Rows from block 4 of a small self-supervised audio encoder (BEST-RQ), named by matrix and row number. Rows with one number belong to one neuron. Each number is 200 + 40 x the weight over its row's rms, rounded and kept within 0 to 999. All counts start at 0.
After each neuron's rows are labels from the 100 clips, of 14976, where the neuron reaches its highest value: "peak on" is the class under the peak. Only what is clearly more common there than usual is listed. The data: strings of digits, spoken by a formant synthesiser in many voices.
# fc1: MLP up (model.blocks.4.mlp.fc1.weight, 1536x256), inputs 128-255
# fc2: MLP down (model.blocks.4.mlp.fc2.weight, 256x1536, transposed), outputs 128-255

fc1.280,185,154,175,192,210,234,236,160,240,237,151,195,152,177,163,216,215,112,185,241,133,173,243,288,203,219,106,242,138,145,229,166,114,182,193,121,255,251,205,123,224,229,180,216,150,189,314,144,182,245,163,209,216,172,278,204,218,253,238,159,204,131,149,244,202,202,159,182,183,164,208,223,189,192,209,154,190,180,169,170,219,198,194,125,214,142,207,220,173,215,234,163,138,271,182,216,225,128,174,204,185,150,166,110,186,193,210,187,251,149,189,201,283,263,148,147,191,168,175,185,185,245,166,146,149,276,211,172
fc2.280,188,198,185,246,153,167,211,175,227,184,136,240,210,223,227,177,219,209,221,202,197,236,174,99,222,190,238,162,289,168,179,225,268,173,223,194,235,186,227,217,161,114,263,210,220,204,275,237,201,120,213,171,225,130,229,166,237,210,221,175,205,184,214,171,251,201,229,196,280,256,165,235,175,186,238,204,163,241,190,183,246,179,228,155,177,238,206,291,252,189,173,261,205,149,264,154,144,246,254,262,154,204,118,270,236,246,114,201,223,208,232,128,169,194,146,203,167,261,215,197,199,209,287,245,222,237,139,174
peak on: /i/

fc1.591,184,263,231,101,192,121,169,87,301,197,245,208,148,170,187,206,212,244,175,272,230,178,189,208,165,211,232,208,183,167,176,193,88,171,180,216,168,119,192,175,137,213,129,214,227,207,213,287,232,216,154,219,171,130,205,283,193,237,288,212,153,147,232,198,259,167,203,246,183,174,228,218,171,212,124,196,191,189,174,180,262,194,134,140,197,199,208,171,238,226,123,155,236,181,254,162,186,193,161,193,215,229,150,169,205,281,158,196,128,245,212,212,207,214,161,227,251,190,178,159,140,243,152,203,173,262,226,236
fc2.591,186,177,215,280,189,196,157,195,185,280,208,208,216,180,155,262,166,203,271,169,184,178,253,152,243,254,185,175,301,240,141,184,202,181,214,255,290,213,212,235,176,221,187,167,144,162,208,189,183,155,189,146,176,273,226,196,147,220,179,228,191,250,192,182,251,169,242,171,178,246,156,191,144,155,213,196,104,183,270,192,238,125,146,124,186,199,201,212,209,200,240,192,174,246,187,197,252,206,241,271,254,239,236,181,195,138,191,265,213,149,241,203,204,186,165,169,192,221,173,206,220,169,268,256,168,215,124,163
peak on: /z/

fc1.421,166,182,78,204,242,135,204,188,135,247,254,203,186,232,233,132,100,151,214,171,175,188,145,194,194,219,199,223,293,213,98,259,185,212,231,156,183,176,204,243,211,265,228,201,148,173,249,240,158,226,252,181,146,251,179,198,232,157,275,154,163,205,187,190,208,242,207,229,180,93,156,185,166,260,164,184,249,136,236,254,205,210,122,252,232,235,187,182,197,227,179,154,194,182,186,165,193,182,269,197,209,216,167,219,173,163,232,198,213,246,222,238,196,196,191,149,264,204,268,206,127,135,207,211,181,116,170,275
fc2.421,179,220,163,222,202,179,227,195,273,203,161,287,183,228,190,175,243,177,254,159,189,177,159,219,283,208,144,155,260,205,165,260,193,125,275,250,183,117,191,279,202,207,246,203,224,206,209,244,164,119,148,143,199,204,234,99,217,153,160,278,131,175,180,224,217,231,234,179,182,141,209,262,200,197,208,254,216,261,179,290,194,173,183,206,207,241,168,147,233,191,238,222,216,206,224,175,224,147,181,186,147,223,195,224,214,229,230,137,171,177,194,237,198,164,154,209,233,242,264,193,194,141,200,246,138,102,167,217
peak on: /k/

fc1.211,230,194,148,169,190,209,130,223,114,222,195,237,219,250,190,238,205,198,209,216,250,166,268,216,115,118,188,177,147,221,196,189,226,249,190,269,183,163,165,208,247,189,212,142,176,229,153,241,130,239,202,112,183,150,161,243,256,167,194,66,185,224,204,228,225,254,193,246,176,172,224,171,176,160,163,128,163,232,142,214,250,210,174,196,225,147,208,273,198,193,224,150,201,258,127,210,154,175,253,217,239,199,216,220,227,167,313,215,225,249,170,246,161,205,104,188,227,238,196,196,177,131,218,250,212,173,189,139
fc2.211,215,126,288,221,138,267,184,171,225,220,208,226,189,208,205,197,212,229,157,215,138,183,237,194,101,216,149,239,201,139,167,196,210,194,198,203,248,207,204,209,159,235,267,265,209,272,192,246,141,266,236,199,173,188,159,173,307,208,210,195,229,137,221,265,164,251,166,199,204,241,171,195,199,222,256,105,166,223,208,221,189,138,194,194,295,206,246,217,236,190,198,222,169,207,159,196,167,139,282,107,214,211,221,265,157,256,201,165,225,181,205,203,170,137,197,196,163,265,140,206,237,129,144,183,181,211,222,159
peak on: /z/

fc1.263,201,278,143,195,153,263,137,189,250,217,244,253,224,235,232,246,158,243,184,207,198,218,143,180,198,211,139,169,200,152,159,204,233,164,128,135,247,171,215,176,270,197,183,242,219,170,192,169,250,283,199,204,143,221,267,223,197,261,134,207,263,184,199,204,285,225,222,193,120,139,284,233,174,234,215,249,182,157,305,182,174,177,161,218,211,181,234,238,215,217,233,161,298,156,226,189,183,156,164,203,232,186,157,214,157,176,251,192,217,190,156,222,212,193,199,217,227,124,214,128,180,187,165,228,245,173,193,117
fc2.263,199,107,205,218,232,73,241,209,185,160,205,193,190,204,218,206,171,186,207,208,196,233,146,291,216,175,192,186,283,224,225,211,152,216,165,266,203,195,163,261,184,195,164,197,218,212,266,210,175,179,219,184,215,194,171,102,161,201,185,197,203,205,172,227,206,176,202,152,231,249,230,251,212,162,163,243,184,201,199,168,244,202,200,173,275,195,174,166,203,187,216,159,247,145,259,178,164,165,185,224,201,191,232,203,148,205,113,163,243,189,216,163,181,205,200,288,176,144,158,183,168,218,160,196,182,199,220,153
peak on: /i/

fc1.495,229,244,182,169,271,215,282,149,197,190,200,151,261,220,242,174,185,223,264,119,291,232,237,120,197,241,205,161,180,156,208,225,179,197,166,122,167,200,240,159,193,225,110,206,202,205,230,176,189,210,185,260,256,152,203,272,206,199,176,189,179,142,162,185,215,263,203,166,147,144,267,225,250,273,183,222,125,176,221,219,306,127,180,99,253,181,239,149,203,250,209,236,213,170,219,185,204,169,157,240,183,225,212,191,187,179,226,191,166,196,132,197,243,146,229,182,132,299,190,230,184,233,194,205,202,202,155,208
fc2.495,239,185,229,233,181,188,174,152,199,151,180,206,240,271,165,187,149,201,145,194,180,214,252,176,242,218,195,178,190,267,255,177,172,159,119,175,240,188,294,162,204,210,234,256,236,221,267,229,129,220,292,151,195,215,212,144,190,260,198,220,201,185,157,209,287,246,149,238,175,115,97,181,162,239,235,195,227,227,184,215,175,261,194,197,191,237,158,183,229,173,162,180,204,214,271,214,206,90,204,171,182,172,180,206,229,148,188,154,216,197,163,195,203,191,194,223,164,198,175,239,285,274,221,160,184,151,208,159
peak on: /i/

fc1.446,198,219,221,175,152,212,133,225,248,153,200,181,162,267,245,283,117,166,154,218,246,177,159,260,219,154,203,203,180,258,241,134,200,130,154,195,204,236,184,191,261,185,226,233,193,198,204,234,168,214,187,213,175,172,225,241,217,258,146,151,168,167,210,281,156,171,232,201,170,216,229,167,148,196,231,166,156,186,263,175,155,157,151,175,206,210,132,245,161,277,237,203,175,209,160,167,210,200,125,166,222,263,202,276,233,236,195,233,189,212,196,123,210,196,282,278,216,146,199,211,205,151,188,136,264,125,214,238
fc2.446,173,202,240,176,204,163,219,231,246,171,186,153,188,194,136,201,222,204,219,230,239,165,113,217,207,194,199,188,168,182,257,258,235,177,213,248,216,142,232,166,205,268,112,196,200,171,230,249,194,186,238,165,225,190,125,247,222,202,205,248,182,193,134,138,256,283,250,235,225,149,194,246,138,295,203,183,274,242,264,108,151,247,234,231,225,261,191,135,278,146,254,177,186,291,158,191,190,232,130,159,201,199,192,222,196,208,261,233,224,207,182,215,231,97,140,189,187,197,230,177,171,255,138,170,189,144,200,188
peak on: /z/; /u/

fc1.582,263,228,192,192,190,233,92,174,144,152,247,194,131,251,209,238,222,152,188,261,197,213,166,250,195,149,185,210,208,141,169,211,227,187,187,207,196,215,170,215,205,109,116,136,162,168,218,186,200,230,230,114,224,158,169,201,178,203,193,134,261,174,191,228,186,260,210,195,137,145,278,196,227,176,149,201,206,204,169,165,206,207,123,298,228,139,208,137,190,272,260,200,227,180,163,196,135,227,219,187,171,190,271,148,245,205,183,201,214,199,206,276,190,218,199,159,265,215,68,176,151,243,171,118,169,162,196,185
fc2.582,209,177,213,171,191,148,255,225,192,166,151,231,210,155,206,266,243,199,197,131,105,209,172,191,159,187,201,164,202,182,250,265,174,129,167,179,229,222,223,211,187,198,246,223,157,176,235,254,209,272,224,242,159,143,220,182,212,199,197,166,236,252,197,230,260,200,185,209,221,182,128,176,222,130,233,166,241,252,201,172,170,141,182,219,128,167,166,205,131,275,228,226,182,233,198,240,249,220,116,242,188,219,263,210,255,230,150,222,216,201,189,140,186,184,161,154,191,204,118,252,221,169,176,138,214,152,207,166
peak on: /aɪ/; /i/

fc1.634,125,213,194,199,144,226,203,241,229,236,223,137,203,96,222,203,170,181,261,165,198,195,261,143,188,185,267,234,217,251,127,167,178,262,148,278,183,197,206,183,223,236,196,209,253,204,198,232,147,224,190,242,234,291,153,187,159,130,213,194,160,162,226,181,206,220,147,211,227,194,197,218,166,220,204,216,191,268,205,177,286,179,257,211,204,197,137,185,144,163,278,198,176,243,211,247,176,167,191,185,150,191,195,96,241,219,228,184,227,124,268,216,179,213,160,247,176,208,264,193,197,244,254,269,265,214,166,204
fc2.634,236,163,153,165,194,232,202,253,226,218,250,219,195,178,228,127,209,209,164,178,149,185,224,181,142,181,151,204,179,183,247,168,199,217,264,208,181,189,191,140,147,194,246,186,90,155,203,203,233,234,201,150,179,197,103,259,211,242,232,163,128,266,221,125,233,239,188,206,163,131,159,219,215,168,164,211,198,135,199,198,210,218,251,203,208,190,241,230,182,194,154,253,212,239,174,172,224,181,237,305,233,175,164,217,236,245,211,190,167,265,200,234,240,154,256,158,176,217,264,208,84,221,186,150,244,212,275,276
peak on: /z/

fc1.463,180,214,192,285,191,179,242,167,181,228,181,244,213,141,178,156,238,201,158,199,168,214,162,243,165,206,207,245,165,262,145,168,206,202,263,197,140,214,202,241,190,228,142,157,142,170,230,173,60,280,298,202,285,194,182,237,209,230,207,131,150,210,133,215,220,167,215,204,97,159,171,265,199,199,161,237,226,230,203,192,188,287,256,147,265,172,241,238,222,195,183,180,128,163,221,211,233,234,168,222,207,196,246,132,218,279,162,198,182,213,198,247,188,256,215,184,252,136,257,148,220,190,189,188,207,193,119,171
fc2.463,189,228,187,295,258,161,200,138,186,206,213,252,256,161,301,156,220,242,178,169,99,177,181,202,179,175,138,190,179,118,176,184,220,117,146,200,250,212,196,303,131,212,198,198,217,138,257,161,199,168,256,216,201,281,183,158,210,215,215,281,184,238,190,163,177,162,207,99,260,209,164,239,210,168,186,157,162,208,172,222,148,165,257,177,199,277,223,254,134,209,182,130,207,200,179,187,202,279,152,221,203,237,213,217,274,202,162,154,242,245,236,181,261,208,96,249,255,169,208,167,201,165,258,138,172,213,290,215
peak on: /aɪ/

fc1.135,214,222,203,153,195,230,251,151,215,123,128,206,163,223,203,151,149,166,140,144,282,240,194,202,207,257,247,248,167,124,175,172,208,191,189,229,166,229,188,249,172,212,120,175,152,274,283,219,204,341,209,218,219,148,172,148,207,212,216,188,184,118,222,161,223,265,227,129,142,194,228,187,141,167,196,125,249,137,158,170,173,196,193,189,215,204,212,159,232,190,269,247,201,175,156,161,178,196,210,175,195,174,204,146,251,210,216,218,213,135,184,268,246,250,162,177,138,284,137,209,166,226,209,203,198,213,220,209
fc2.135,157,245,233,258,171,187,206,153,189,187,138,317,255,158,190,204,280,153,301,202,184,174,239,252,211,190,146,106,222,161,234,206,217,112,184,174,235,247,186,185,228,249,257,260,216,176,267,219,196,208,205,168,223,163,231,224,270,253,209,230,239,199,216,151,255,191,145,190,144,255,149,164,222,148,205,202,186,187,191,245,186,186,193,199,147,161,204,226,142,231,172,218,230,208,220,243,190,252,244,223,172,235,166,234,211,159,198,174,212,204,223,203,176,183,145,145,225,194,190,206,194,151,245,192,182,178,203,210
peak on: /aɪ/

fc1.338,215,197,237,241,143,228,212,158,173,140,220,186,209,186,172,188,211,212,173,232,308,203,255,203,236,175,134,186,157,235,177,223,84,197,200,165,192,167,200,143,197,310,189,111,179,118,258,194,237,263,209,193,249,168,172,254,181,210,216,148,225,152,222,270,220,192,161,197,225,116,262,152,225,204,138,145,217,209,192,155,237,173,132,142,237,195,225,140,212,289,252,172,221,171,195,172,166,230,188,187,142,205,213,189,116,154,239,249,220,175,209,156,217,151,205,179,150,165,143,200,197,230,209,158,174,101,205,157
fc2.338,242,170,191,203,184,162,229,232,110,247,131,184,243,170,137,125,148,235,196,218,222,169,242,233,196,124,202,208,162,178,237,212,261,207,149,169,255,180,279,291,210,114,210,187,224,217,226,265,161,152,251,223,226,194,180,255,227,222,142,187,193,139,221,170,157,193,238,168,235,188,205,181,156,188,199,289,151,146,232,189,191,163,147,226,180,195,180,229,214,321,274,159,195,214,248,155,190,207,184,188,178,304,226,190,175,259,242,195,198,303,243,198,219,216,233,192,181,181,183,211,224,203,196,161,159,265,174,193
peak on: /aɪ/; /ʌ/

fc1.760,211,187,196,185,231,164,197,201,176,212,230,211,163,203,216,172,178,187,149,183,265,247,168,232,220,350,164,247,170,214,115,191,203,125,247,187,196,153,97,273,145,187,146,243,181,180,178,264,152,163,223,195,191,140,202,172,217,224,126,167,192,254,236,126,207,176,176,144,148,190,130,198,209,242,196,161,191,196,188,227,216,216,179,228,209,153,282,165,196,252,184,295,239,214,131,240,192,237,178,145,219,152,155,132,217,225,262,217,233,258,116,185,219,193,185,218,167,223,160,207,126,130,206,241,183,214,127,179
fc2.760,272,243,220,313,231,225,209,175,211,119,130,203,212,160,179,206,177,196,268,166,156,224,186,214,198,207,213,162,236,189,153,208,227,193,223,187,204,252,137,253,280,180,171,145,206,166,118,276,236,183,211,157,202,209,237,156,238,132,139,293,194,204,225,261,226,228,180,262,106,240,150,232,165,106,202,198,222,213,199,233,143,198,214,183,200,228,180,159,158,246,99,230,203,187,291,209,172,201,194,214,247,217,186,152,236,178,166,150,229,221,188,191,233,147,228,177,212,184,219,174,233,156,187,206,180,180,315,201
peak on: /k/; /t/

fc1.146,227,277,133,134,138,217,188,169,244,279,172,185,201,269,226,219,131,263,134,214,184,210,184,227,165,212,159,222,215,74,181,252,233,218,139,139,259,153,188,170,201,151,188,242,179,177,241,171,225,209,216,211,215,238,308,128,174,237,130,215,238,198,206,256,191,228,188,223,132,209,246,151,228,274,254,179,169,186,238,193,171,201,168,227,257,123,228,207,148,163,209,227,163,195,194,252,172,164,191,185,252,180,161,157,168,230,239,254,152,232,185,219,283,168,239,185,207,172,253,202,233,203,246,193,234,220,191,212
fc2.146,209,171,174,229,261,159,203,134,185,142,173,174,168,176,194,162,204,175,176,184,142,212,178,285,214,203,212,126,254,188,220,233,200,254,159,276,199,180,221,232,155,221,206,193,256,247,276,243,222,189,202,175,205,173,184,82,115,218,130,247,159,236,161,272,213,166,201,197,227,227,236,267,272,168,173,170,211,209,173,210,221,229,207,200,238,197,177,197,183,175,224,159,277,189,225,215,149,213,185,205,169,202,214,221,205,214,169,111,253,184,201,191,215,204,222,187,161,197,246,212,197,291,199,212,190,231,239,212
peak on: /i/

fc1.289,206,237,191,131,139,169,200,158,207,265,222,226,239,176,197,218,303,175,156,151,210,212,205,150,196,176,189,118,204,265,247,200,272,170,180,106,139,168,217,138,179,304,187,264,111,244,183,255,124,170,200,193,214,149,185,181,223,176,194,246,157,146,279,168,169,111,238,231,202,125,164,245,230,203,194,154,224,239,185,156,151,160,168,252,182,182,146,129,158,201,248,261,167,197,163,188,189,182,169,224,175,179,175,159,175,211,189,168,199,229,220,204,213,200,206,254,198,208,238,139,178,226,143,147,157,245,213,190
fc2.289,241,252,149,194,211,189,209,176,171,235,197,250,236,165,162,110,92,189,261,199,224,239,213,122,165,228,203,150,216,158,191,100,192,198,178,180,183,171,142,257,155,223,203,176,315,219,212,215,224,161,203,159,176,187,184,233,162,249,306,222,147,207,206,214,228,180,133,180,204,217,156,189,203,219,293,182,147,168,151,215,194,193,188,221,197,262,204,221,214,235,152,120,221,243,193,214,192,210,224,167,197,215,164,232,197,146,162,179,261,168,193,162,222,149,205,163,189,260,236,221,213,209,186,177,266,249,123,178
peak on: /i/

fc1.439,172,229,166,220,167,209,254,218,211,195,230,198,181,203,162,121,168,190,154,154,210,195,166,108,238,280,250,140,208,258,146,177,214,139,227,170,146,155,226,233,157,190,139,165,199,225,182,317,193,162,165,189,139,168,209,192,205,195,182,202,181,256,272,128,189,138,215,201,175,154,132,201,223,188,168,178,219,255,229,227,205,210,102,225,249,114,180,164,189,196,207,193,166,173,148,211,158,190,156,181,187,225,163,192,224,214,249,250,260,231,166,193,214,179,193,155,240,226,192,207,176,185,237,114,149,198,144,234
fc2.439,226,197,185,235,236,245,235,174,188,158,172,208,180,202,200,163,213,226,209,130,151,138,171,239,248,181,206,165,185,182,140,168,222,183,268,198,207,238,170,262,238,178,217,197,251,149,241,271,182,149,188,157,240,201,232,203,235,183,174,328,179,207,227,244,310,133,219,212,168,188,202,270,207,241,187,225,142,222,213,217,167,179,300,197,211,273,192,192,138,155,163,299,212,175,213,165,225,229,213,216,230,210,201,188,184,152,190,130,225,241,219,180,218,175,195,117,208,238,236,177,157,156,241,186,185,214,251,164
peak on: /k/

fc1.285,249,159,163,174,249,239,240,167,195,200,150,213,263,180,176,75,189,177,187,179,158,220,238,116,210,233,77,204,172,183,184,141,173,219,231,189,188,235,246,213,155,149,157,175,227,184,147,196,221,227,172,135,258,178,152,173,196,191,168,206,198,163,206,163,168,157,218,188,144,239,212,256,262,187,216,204,158,116,198,111,236,145,180,241,220,176,213,198,246,185,177,211,167,200,185,259,145,139,189,161,174,205,225,174,269,141,172,111,171,175,229,201,111,171,232,226,194,250,294,130,177,148,263,125,168,218,186,165
fc2.285,207,165,277,182,150,171,232,170,210,246,191,184,164,156,199,134,83,279,153,146,155,248,166,155,148,208,203,178,235,168,207,166,198,187,187,271,222,250,252,247,249,211,220,214,166,164,291,254,246,100,229,199,186,226,221,248,205,237,227,140,144,187,192,255,222,200,217,309,207,216,177,225,107,140,197,178,194,147,248,241,269,280,182,159,175,223,174,162,243,166,109,273,178,228,143,191,265,213,138,171,190,166,221,209,237,216,172,212,218,188,183,138,263,203,229,173,179,215,232,277,228,192,251,179,200,296,242,220
peak on: /k/

fc1.513,168,182,175,201,160,259,165,202,133,184,200,158,159,222,234,143,149,223,147,187,220,247,245,153,146,275,168,221,148,213,223,227,168,179,238,174,141,94,166,215,133,254,137,160,181,187,209,216,196,175,166,240,243,167,141,174,179,216,232,220,252,236,352,218,224,245,233,210,187,214,194,185,196,180,169,204,250,163,219,188,129,203,152,142,146,193,259,142,222,226,204,242,199,206,220,266,239,190,214,228,178,211,203,92,243,180,200,131,151,159,182,208,217,164,159,243,232,263,170,184,224,119,226,233,172,247,178,171
fc2.513,226,251,262,229,208,195,141,172,179,184,131,190,248,134,203,224,181,254,220,194,181,201,192,146,197,214,234,132,305,175,215,197,181,232,189,235,162,266,193,210,229,196,169,161,262,164,158,269,231,190,200,141,130,188,195,228,167,157,105,193,234,189,158,210,208,271,151,180,223,325,194,202,131,184,152,192,204,222,205,186,101,218,201,197,209,229,255,163,185,255,127,239,220,241,250,228,135,256,240,233,229,156,152,193,210,134,228,141,169,229,215,132,221,176,187,193,199,218,223,126,248,181,147,196,191,175,206,203
peak on: /k/

fc1.605,175,195,148,133,166,256,104,234,184,315,240,247,185,240,131,256,192,178,167,191,226,228,167,176,172,182,192,171,291,260,144,201,209,129,206,223,206,107,234,169,197,175,211,195,180,177,160,188,200,187,183,209,170,139,229,244,193,172,192,220,197,163,215,228,216,224,225,222,253,120,180,149,216,162,221,214,171,193,203,86,198,242,203,197,187,137,238,185,187,143,218,261,246,99,208,195,141,183,151,142,184,184,168,174,224,220,223,200,196,132,103,243,213,202,262,255,184,183,246,165,194,204,213,193,220,116,191,207
fc2.605,184,223,271,131,209,157,217,241,181,264,252,124,277,163,193,193,160,175,252,152,217,251,160,237,194,174,225,189,201,143,245,273,235,220,163,278,233,225,143,248,201,206,194,179,203,257,185,291,275,159,147,196,157,229,205,172,134,234,81,237,214,198,198,263,251,222,206,169,167,216,264,231,177,130,193,201,160,258,250,151,245,206,263,158,217,192,173,176,142,145,168,178,261,227,159,237,206,215,199,210,155,170,207,204,231,295,119,212,217,154,138,153,226,236,173,146,174,144,211,197,224,262,187,175,248,200,185,204
peak on: /i/; /eɪ/

fc1.248,233,210,184,206,280,213,175,215,168,130,183,113,210,245,156,234,112,203,237,199,241,89,233,103,200,236,255,159,158,188,184,183,166,135,255,147,229,189,276,227,189,128,253,238,226,210,160,218,157,233,212,155,167,74,215,207,209,242,267,206,150,191,114,179,149,174,244,129,179,141,199,121,211,214,182,222,171,238,198,235,165,195,212,229,189,163,191,205,217,178,185,254,207,123,206,280,161,157,182,184,221,297,186,203,205,240,233,196,216,202,274,194,217,189,181,155,139,166,199,146,201,235,212,171,180,233,219,271
fc2.248,205,121,229,203,195,216,195,163,222,97,173,147,206,225,163,197,197,225,234,189,195,207,225,174,175,108,148,224,212,195,193,196,204,230,216,130,207,197,160,188,247,303,188,143,195,207,263,281,228,212,215,251,185,182,277,144,293,211,213,160,270,201,198,187,199,211,148,254,175,185,206,166,206,232,163,149,202,255,239,180,161,184,201,215,182,258,272,140,211,277,175,258,281,152,218,112,165,233,251,272,234,198,215,219,207,185,198,89,243,230,98,201,143,248,241,193,203,252,207,237,165,157,223,143,196,215,257,223
peak on: /k/

fc1.445,190,239,222,198,203,201,141,240,207,140,128,179,183,186,156,135,133,195,203,178,228,213,246,136,148,201,114,161,236,150,248,188,199,291,246,196,143,244,131,215,238,231,172,215,151,190,196,190,261,288,279,290,168,204,195,160,225,221,176,117,229,224,188,138,264,102,211,224,224,214,174,183,200,223,191,179,185,192,220,213,168,147,250,168,274,170,170,154,268,222,218,251,266,162,265,149,230,208,215,188,147,167,222,183,210,216,163,135,181,233,161,278,212,279,292,254,190,178,223,226,146,250,184,164,183,177,186,183
fc2.445,166,180,226,230,203,187,260,174,178,170,243,200,172,207,228,238,217,270,207,211,183,224,266,260,242,157,245,215,205,216,212,227,147,117,159,136,246,222,103,86,146,226,211,205,172,110,225,219,173,207,218,251,173,194,174,207,141,112,225,174,223,184,253,137,223,205,246,162,179,179,214,187,234,253,160,180,173,187,169,244,251,151,207,123,141,226,228,179,146,148,242,140,188,261,208,189,173,227,189,125,249,205,186,218,206,144,146,143,195,205,144,191,210,159,217,207,228,215,174,184,221,137,190,180,209,277,191,165
peak on: /z/

fc1.74,240,168,141,119,202,193,230,155,197,230,181,170,207,176,188,147,133,227,168,176,232,175,245,106,133,222,177,166,201,211,204,180,176,206,219,174,131,264,239,134,129,154,114,163,276,132,170,224,222,197,167,202,198,181,186,231,183,131,231,166,228,149,212,114,250,274,173,176,177,158,202,225,198,226,159,205,154,264,202,229,195,144,185,234,218,137,238,160,195,260,248,200,197,199,226,164,197,235,198,170,159,234,189,160,237,155,155,187,198,164,273,225,307,198,231,236,150,175,166,186,233,217,149,162,155,187,251,128
fc2.74,193,184,185,222,177,193,146,171,198,183,225,220,244,134,167,192,270,214,200,179,169,182,186,185,178,185,242,132,201,220,239,252,208,246,163,200,216,147,265,211,141,181,196,182,187,135,230,144,213,238,209,188,171,238,204,175,166,217,176,227,181,157,263,199,201,206,180,151,134,218,186,133,203,164,201,180,176,227,157,188,236,165,248,187,99,226,142,199,208,203,242,159,126,260,195,209,253,213,208,205,225,146,160,213,224,206,216,167,247,256,211,260,224,215,170,182,184,222,167,200,239,160,189,154,302,223,155,118
peak on: /aɪ/; /ɔ/

fc1.239,202,163,250,177,160,163,290,195,160,260,194,136,180,148,192,173,151,121,140,162,180,203,190,201,181,232,166,170,201,185,155,221,208,186,206,187,177,157,140,192,203,287,187,115,206,209,147,199,198,176,198,204,238,156,238,267,219,233,153,175,206,135,258,210,141,238,236,192,255,165,195,208,200,179,192,180,194,134,279,195,182,196,218,191,161,163,207,207,262,164,218,216,177,201,108,203,197,189,161,167,213,188,238,119,188,186,264,250,172,242,225,180,268,222,199,146,294,236,269,237,213,129,197,237,233,246,224,161
fc2.239,181,210,131,193,105,146,223,136,219,204,157,215,169,152,181,205,191,227,198,231,177,230,184,154,205,233,228,202,271,168,143,181,110,279,174,224,218,205,165,228,224,192,205,222,224,220,190,196,208,219,250,138,185,158,297,191,136,202,201,226,248,194,221,199,227,181,179,265,187,181,153,224,135,258,225,281,172,253,64,169,177,236,193,220,168,195,171,232,183,116,194,187,234,268,215,211,268,164,207,233,249,268,218,193,225,224,180,123,217,284,240,191,162,158,139,170,163,211,181,199,163,158,155,170,220,169,251,192
peak on: /i/

fc1.651,118,172,180,223,190,206,230,193,164,147,198,162,240,228,180,181,240,173,145,212,192,182,114,142,272,212,266,213,212,305,247,230,208,176,264,170,212,203,179,243,183,243,175,181,157,178,185,169,181,196,188,205,247,185,187,244,201,188,158,173,223,165,219,206,231,243,121,164,211,224,188,162,159,194,197,159,142,206,119,213,211,219,220,196,220,240,200,223,259,160,140,177,200,232,201,197,228,179,175,202,161,204,173,159,179,192,201,149,105,227,202,177,186,247,240,151,183,227,234,279,214,162,168,194,205,193,199,229
fc2.651,168,202,237,234,225,141,216,192,242,187,202,202,236,160,186,166,300,237,92,166,122,219,138,227,306,159,197,197,191,240,237,251,126,262,232,261,255,230,159,230,203,193,169,205,277,239,184,188,176,163,146,181,192,214,152,224,185,144,186,186,261,267,138,218,204,278,188,220,111,211,143,206,163,222,226,204,165,171,107,272,197,254,217,160,181,203,195,137,109,237,195,183,174,245,215,148,240,205,230,175,154,217,197,227,182,201,185,251,204,213,190,201,210,220,258,185,190,171,255,252,219,199,191,128,189,203,305,199
peak on: /z/

fc1.9,164,180,263,244,211,153,198,159,317,166,207,244,205,163,234,247,260,197,204,188,150,182,169,227,185,147,152,265,139,212,259,215,183,216,216,185,209,177,164,178,213,229,216,250,157,162,208,229,265,278,153,202,222,250,264,255,197,229,253,174,167,180,153,210,196,240,214,203,241,183,191,177,238,144,128,199,173,152,166,198,193,194,165,212,200,191,149,194,253,239,158,187,265,149,176,221,180,150,188,151,193,163,255,253,131,242,180,191,150,254,139,173,240,227,206,253,268,151,122,145,160,206,173,181,253,156,125,290
fc2.9,232,113,199,257,194,180,237,254,245,211,211,211,139,230,292,154,192,216,222,245,198,127,190,161,174,158,238,155,228,170,194,176,183,225,204,208,233,183,250,256,181,237,263,138,158,201,174,228,199,204,203,260,178,138,204,142,174,140,211,157,188,204,169,106,164,236,208,162,221,191,233,250,100,237,204,280,184,134,225,191,185,121,187,207,207,305,241,178,192,255,219,153,214,246,117,195,169,226,235,183,248,289,183,230,156,171,208,230,136,157,202,250,283,236,204,220,280,267,189,147,226,181,181,164,190,157,224,117
peak on: /z/